config = dict(
    targets=['part', 'finding', 'side'],
    norm='layernorm',
    norm_position='pre',
    fused_qkv=False,
    inner_norm=False,
    conv_stem=False,
    depths=[4, 4, 4],
    widths=[96, 192, 384],
    init='kaiming_normal',
    lr=0.0028,
    epochs=17.1,
    lr_schedule='linear',
    weight_decay=0.07,
)
Rows from block 7 of a small image classifier, named by matrix and row number. Rows with one number belong to one neuron. Each number is 128 + 32 x the weight over its row's rms, rounded and kept within 0 to 255. All counts start at 0. Numbers have three digits each.
After each neuron's rows are labels from the 100 images, of 14848, where the neuron reaches its highest value: "peak on" is the class under the peak. Only what is clearly more common there than usual is listed. The data: simulated grey scan slices of phantoms with and without marks.
# fc1: MLP up (model.blocks.7.mlp.fc1.weight, 768x192), inputs 0-95
# fc2: MLP down (model.blocks.7.mlp.fc2.weight, 192x768, transposed), outputs 0-95

fc1.764:126094143170133152152157151083128103164008113104101059127123115078140128119127133090125106091140083133106163139178120087139100080106137168103119112138121077134102108146082163110109171144115129152126126135156123156082113112105148074138205079142134181138174095130120186074168096134080121127
fc2.764:123091127129138156092136173146114129219174138185077095195115113150082149150168166159119148133165124118158154139122095181163085114118128070144142121156124121144041177123082124127133143177067164179103086140130113103083111164105101122097140117144124178121140114135105113133087114133144119086
peak on: organ

fc1.272:113173131093217081161124133135133153159163132117074178090115126123091156116158191125166107113130126157141130057147163104101128145177190134086167086158117125110146165191136127126092034120191146091180161167170145141136233129095167096142163059103112140134077122075112085168126169095120176150
fc2.272:149131173159076134128160163105154188132125121155060149121121085120120153081104152150149122124186110236124095164158118091119049181127119171113144146150179160134151144066105130124148133108103126141112143159164125139141124116135172143171120050103165107149089132148082154101095147089103135155
peak on: mark

fc1.575:116116160118147151121126122205106158090133169126126167110123150163185095166179092147170150129081139107116151178131106159122098131130132127115114164108128129161110120142195129150082110147136110143113112183204064138138141075129145109125105121141106117130032112151105143091111081172130161144
fc2.575:157150116145124134157198130162114146161098083131119111185140106045142140145115092076207112145147147122097080153111135140126155105162112181184096099176111144137157132219077056141093050102090151151127170125163157069115116089122161107166115132112104161164085127121106082165106149117101150170
peak on: organ

fc1.93:087159170123085101063112104079116089140098156162161118134097122062115110173158113138133086123084165060135108103129112127113107142081164144128101181123191127152172163140153133113128101143182077166123119116135102156137134132162136096112169109148138164103113106094156168130129106189088123167
fc2.93:100159112186102128147202107122082140118137163165101157149142165066155146184178127131201120176130122180163111131132128102119138152112126170153161048198095165122154103112189157094140097131110198132108108109134124189156108128171109146160122101153111098141087097141130095093155127098102111095
peak on: organ

fc1.140:122101124150147122131098125115116107119149093068188141161112080186134087170130087144120184120182131097047126117120076102074127140108111098069077138132105080085130174151126137138175060148134146116131144127180174121070199152154096096150207077145107185194120171124129115133169112123110039174
fc2.140:174075170105140137175169199118182117120088108135113153133137113135095103116136111182149122157093147162077114165155077166120098139112147098080134074114133133188105168090115196106118087102151155158127167148136119123174136138151171168119113122141111189114122131124097076097128132107137177135
peak on: lung or cavity

fc1.466:178160117061113152139139161144126057144159164129107137110125104151111155107089133071096148155050135100144121118119108132118137142159168145158077066125186130163106154086133145082140186143108136074156113181138139149139136165159141123108159124164097129120131182099105132052114103115139224135
fc2.466:137165121066138144198178147121139126149125159081078118082084133128106135081153115152162123149072070076139078132173197172107106128106107141128110109085107141123130122126099139111134141111110128158110137101076140109146074194107168115127094094104142146103064110087131119173108077100127103111
peak on: mark; lung or cavity

fc1.620:072079070157105162145116145102160111099176136079042179136101125155144163148126118120126143110131068104099085142117121137158145152113122179120140053106105146199153170144127115113123083142102088158126113135170153164103099094127118181223140111160128198112078163100104116164144060157166126098
fc2.620:128135158120125133152107145130134132106109114094112139129121182117186083080145242070145092153245088104148106166089108096104096147144120054119105147096137141160144079117090134124117208122225173132102139120116125106149173090135104072107171176117115094110144132123134151127093094087186126142
peak on: bone

fc1.56:172125136093142104151121131178135183110090133078118177123119146177109114126072123162117158121100167154135105134160078170122070217076164125162077071140106160114051115163121101152078141159085146127168122176107044135095153107154099118101102128155137127095140142139135173134155068094124090127
fc2.56:134112152073121135163084144099101169144141206107164144110142137173113103158108110126132188165154105159153176108142166121200152175055141108143102133063064112088103187071119144163099105102142127098133145156116109119124150129178118131115112151045108116109134127131135113119141110088134147160
peak on: lung or cavity

fc1.232:099117148139164133105131090089108104207111186145136155085094149155082129167154125154158172126190117087114114137167121105124207189050148145129163075176087118171087160116114160107090150124181141106148181078111189144123149154101142115109123129136162143170072112105111145099119169087145128162
fc2.232:042128143152076165140134148114119144112219093093130130086119088075162079113121130067172137144151043121150109141115146116183152072100114090109133103123179160164148132120112132149113154139103139124100130138107191082163134105105141172108138179225152072120123154156118123143126162124124129080
peak on: mark; lung or cavity

fc1.188:157094166124123088207083161148160126130155192106133168121184073167102102114113134146143132135137119077144149145189141130103149072107117138126171183098138178168133159136081173153129168184148081133168041086088119125159094133088155146148105103120118079126085130141154104173139117156133107050
fc2.188:161128068119117128171066164107158078136140171103169100085101142131123164129144174121158116070162142169190162153110123160140178105097073137139165120115065090148165138111101066085132166094188147111092124146118131079134149105151176132110150127140125107128155158129169131135138091156113127100
peak on: mark; lung or cavity

fc1.163:084112144135073179097171135138172082185156131164092138113102118143162142160145067149099188118061129120187097148139095140147101124147130125136194135135122142116183143087140124090162113084101134139134110137175091160081094197161162079159113097127133122133129145065107096134082129150078142131
fc2.163:150152128080148063171148135105126166094138149178194108114166160112162100140196112127142158151183128096165075167140150088164100076082154108109068151101179099124112097137101154101149119146099161126117139161111132127188115133089063173054129164190191142082123153121190112093146124121098172156
peak on: organ; lung or cavity

fc1.552:108119088137126066123175137148109165125095194089151106148174106087086129157013164102112140141120120085113080104123109102138081131066134049129109186128137138198119171159069168119181188099137199103162140157113146154157088136101136148118146118100114135158121133179114147098094086131097181139
fc2.552:127141113099136082150133062141126097033111108162186182120201140103122161131187128121167109096144142040165114140115112143122133162120115151147144200107154179133186172115079155102130156153124154108139092148097065137141143128202132147127100109091127173096085199105171095056117114104127122157
peak on: soft tissue; lung or cavity

fc1.428:131126124192103138148128181059142152096115135097156120090135129090182119142152088122129091180070125149101112138113150107130082151167115172140158226119112163142189141163158114125156111115080126155111134160111144131105137130168115116146117099133088190125142081117093086121134116107118111122
fc2.428:072165124114138122100152084118154089150152030100139138134071093136088114078112121157092141118145131174164178099042146138140103123130153092124159083096115143201111115166139143094105092134135133157119153105137184120118156120112156147137135202093118165143094127124132146098099161158176046100
peak on: lung or cavity

fc1.765:164133091123135143106090097077100124146156157122126212141134121089147133081142138067107172110112125114122129130163152126108098100139143144111179146090129146145034140152080141129089142079156113132100133098156136142136112120191125121174100100158185140117084155138076142110165150118123154121
fc2.765:156130150100155094138150132119123099106103116144146170124129127137175136133166091097085146130140168096130098087112091129108150168152117059113138098120132132159116141164072119108106139102113171197148083127150132210132144112183145123173105142145179117117100129115138148152143058071141089164
peak on: bone

fc1.202:048171147132135175184117083170121098111150167096186111123121089038135108131066185140167115139082113128122127114115164106100103155124076175150076136118136143129141135125151093093106144148094184128182113102103158139211065099096132159097117112116091125099135100152119123126123156174114140131
fc2.202:105120098151144126213152115113153086112129138140170062139106067167184125150148082085184165109131168066140107131078111153125107120099154119074131126122141123139146060145116111095112135129089168131076080135122127152112115170116129171124143113152154141096146146138099152110138108104126228092
peak on: bone

fc1.265:097189051115088138104095143138109083087148115135168182151120112116156128149108144139079096085132132107103122127149130103113054166111152125090143094140151113149137096130114157151151074124099156154129178172046142144100076123127085180140137136095149086157126110161139160135147124195157129137
fc2.265:126141091090114133184100171132146101103082140115128118125126096147077097085107143101099119080156105123062165155141129113149119091089111122125123132100092085071154154130097146141149160147079108123144173084142117154089147089129131125134121135089122123140118126105136123125087154162225092141
peak on: mark

fc1.17:165149105105123102161129207142172119152105164106145106128153088190142150088122152102102105104091141102115188135158181164069146105081104142120119093132108121138150152188094143113146124135127186118110103196094121140147104124102142052083149129167120084102132158154061159122139154114143108098
fc2.17:152137123149141136140116159068156092125142080208101123169088178125137109112108124114156097129173102136174092129109088147103112125114119099167145115093164172152187185093110154154123108134111112106175148134126120123121113052162178141133089072086193162146159111108136126103146141128129155152
peak on: soft tissue

fc1.147:079134146113115118081130149154208107157171140142116159119069117122091107194113067156143144100080120145141141167135089135125174120175167135100112151088156111125123132108102061147175089104141161161148157094114138189146120133118105199129130078117095124104128161127143149172142159186138155114
fc2.147:170116158112176135174111128124194121111120152116152163141166076116121087094121108107142085122077145172159138134077133117119108075150171147132139166116046120098158137114147141128174126170109177116168101088122138062127122111134132049135101094141151107146141173168124155093114117145117122094
peak on: lung or cavity

fc1.146:125049115109107107155161097125164111128136181137174087131143076127135116158128108117156137211092118132169155098111134166118141089091120159117154120130100118117069119125141092086119122095114113124165133127080120093127128093155175099114131113160145118155138117106127151159118102142078129115
fc2.146:152054085147165104161044145146145156112114133127111150070122121125109132042141097173122145146167128108080138140077102112189088145120050150116144127117095111101132178154199162097147163115081121125191100136169154077145106098135166173107153180143132107097157159163142161135146129067137158115
peak on: lung or cavity

fc1.246:152139084125126110119106100109179103152095095187193111157100167090169102166161085115101108102142127163110114093111213095153174154090103149136166106154145105180134085106110135066148169152141107129119105163138128125155107098137156113103151152137120149145124112150173111141068178068132107187
fc2.246:182116089090133095154183093141179125052076073119110128119107141075135083123145126120124125149164136108150087138125124114116210107113159180094093136158066107139123106136148105137126092149135159179093117130143159152132164122081115175162174100121086179090101148166144125139122134110138163158
peak on: bone; organ

fc1.678:114141073161137116096155139160138187145103156135177098111149145163143139172129101113091147180131085170130168111129116135139142114163143089145142105122094130131050085152197045141136176146152073099112126154114184125151152154138089075074117176128096113132160205167149196128082123143115133138
fc2.678:142163134181151097097158091118138163141182101158144098099151145180134097133137147151112137161131116108103181088160106181118151082099143129122038144147139148154097077084169118173101143185080125107100128119098131154188131139115057150101191097087115147095160110120160164183124138177155094165
peak on: organ

fc1.479:119136107103144131131111185115065151100120140104096081119197144152130122186112134162078115121068130095110151104136134116130192150138140121096124115101086128130135081108061118128162129163131135115101100127153146119117101167117213107141107145165166074117086124114094117164117104125157069116
fc2.479:170121148135155087155142122123065096091080151188113138173122136135136186099095147114085136148221122183179167121114165155127120117153094133193143167105124127149115179158039099138108248117128142192149108106067090136144147124145155142125108102096123192121052116124104144136119156115100098094
peak on: soft tissue

fc1.282:092120140185136154091111151151160094112105140152178111131138102126218111170107124075196156135149109145211118153101090119111147081127136112160127115103166161083077134109170138113133055125069128122127101100152121136118153122120149121137163114118090089091132158107114051189099101154136081083
fc2.282:137119096156111212151101119111193105127125142030092116080110098165166160120111120108179093102124135148123130140071139079101115145125104166093133105027116151101138163128124152121159136154079107129116093128151086152133078045116145106155151094171099131080121132125114078169086172152127125138
peak on: lung or cavity

fc1.485:118117084130121121098142167111076143118165097125108131146124070160124130157086091108144105174128095143108078105089092168125090147108141083127107106114195035142096120133198121125142072124143184150188111136186120114123191109143087132142109115113125123126124178092140163093105116141128145108
fc2.485:122149129179102120155121108174117151161160154119147128092144094112092141191157091186044141082141130129097053133205129095173162138197163120116174177149088117117143112139131133127212131105141069140161179114096153123123136083141127099138209092147178087129135095125130166118094116099130055088
peak on: bone

fc1.138:161095112131187134115090084120164170120174104101099083135053097136145134111179087137151125162078083225187100055176103162133103159145173123169155120139121121140123067118153176096126140076153101135103142149111246132111149130098080099113154133200164131183114117057090145076133145125143137126
fc2.138:139133156105169186133181169135088130131130160115141088077104083117113115080116111065150077102147175106137127165154104098210145101162102145138122108126104155121159075134126123133075134138103160094106097148130155148089155170182165105041068136137137118152154121153179069140113117163114141189
peak on: air

fc1.85:137138094157178110120161115077123131169163154092107168163125128239166129151100137153171149112147155083122105171106076098168135148151124163177116075188057114117116158142143137085190121114095106137131128108151115099139111138165152129101093121167108144103124174063150125088131134123065168196
fc2.85:117136108121074101149107182059101113157150102118138123092123114145112074177061046171112132166149080158195123097193110141104164109111133097114140114064113132141129162119161140099129103108134132143086073148173091124116119148161108160184136180161163094098130100172151118127121152120129087097
peak on: lung or cavity

fc1.274:142181081083125079114135140116068171098081106088168099109162158124074121076173059092157124118136108114058136147170090097186181154166112134143094123101099163136130134094147120083110185093134142102196106149165190087139113101144153123083128145072111114103079118165117079122112138158127185065
fc2.274:153136090140172161066104151114110097125113129164226115138181137117147126121074088090130091137124076176159137118156119096128128145133166082072178131106088154188128139110122135134101126059086103100130095124115109141113128166173163137092127185159129152152156133092096133152112157081102173103
peak on: mark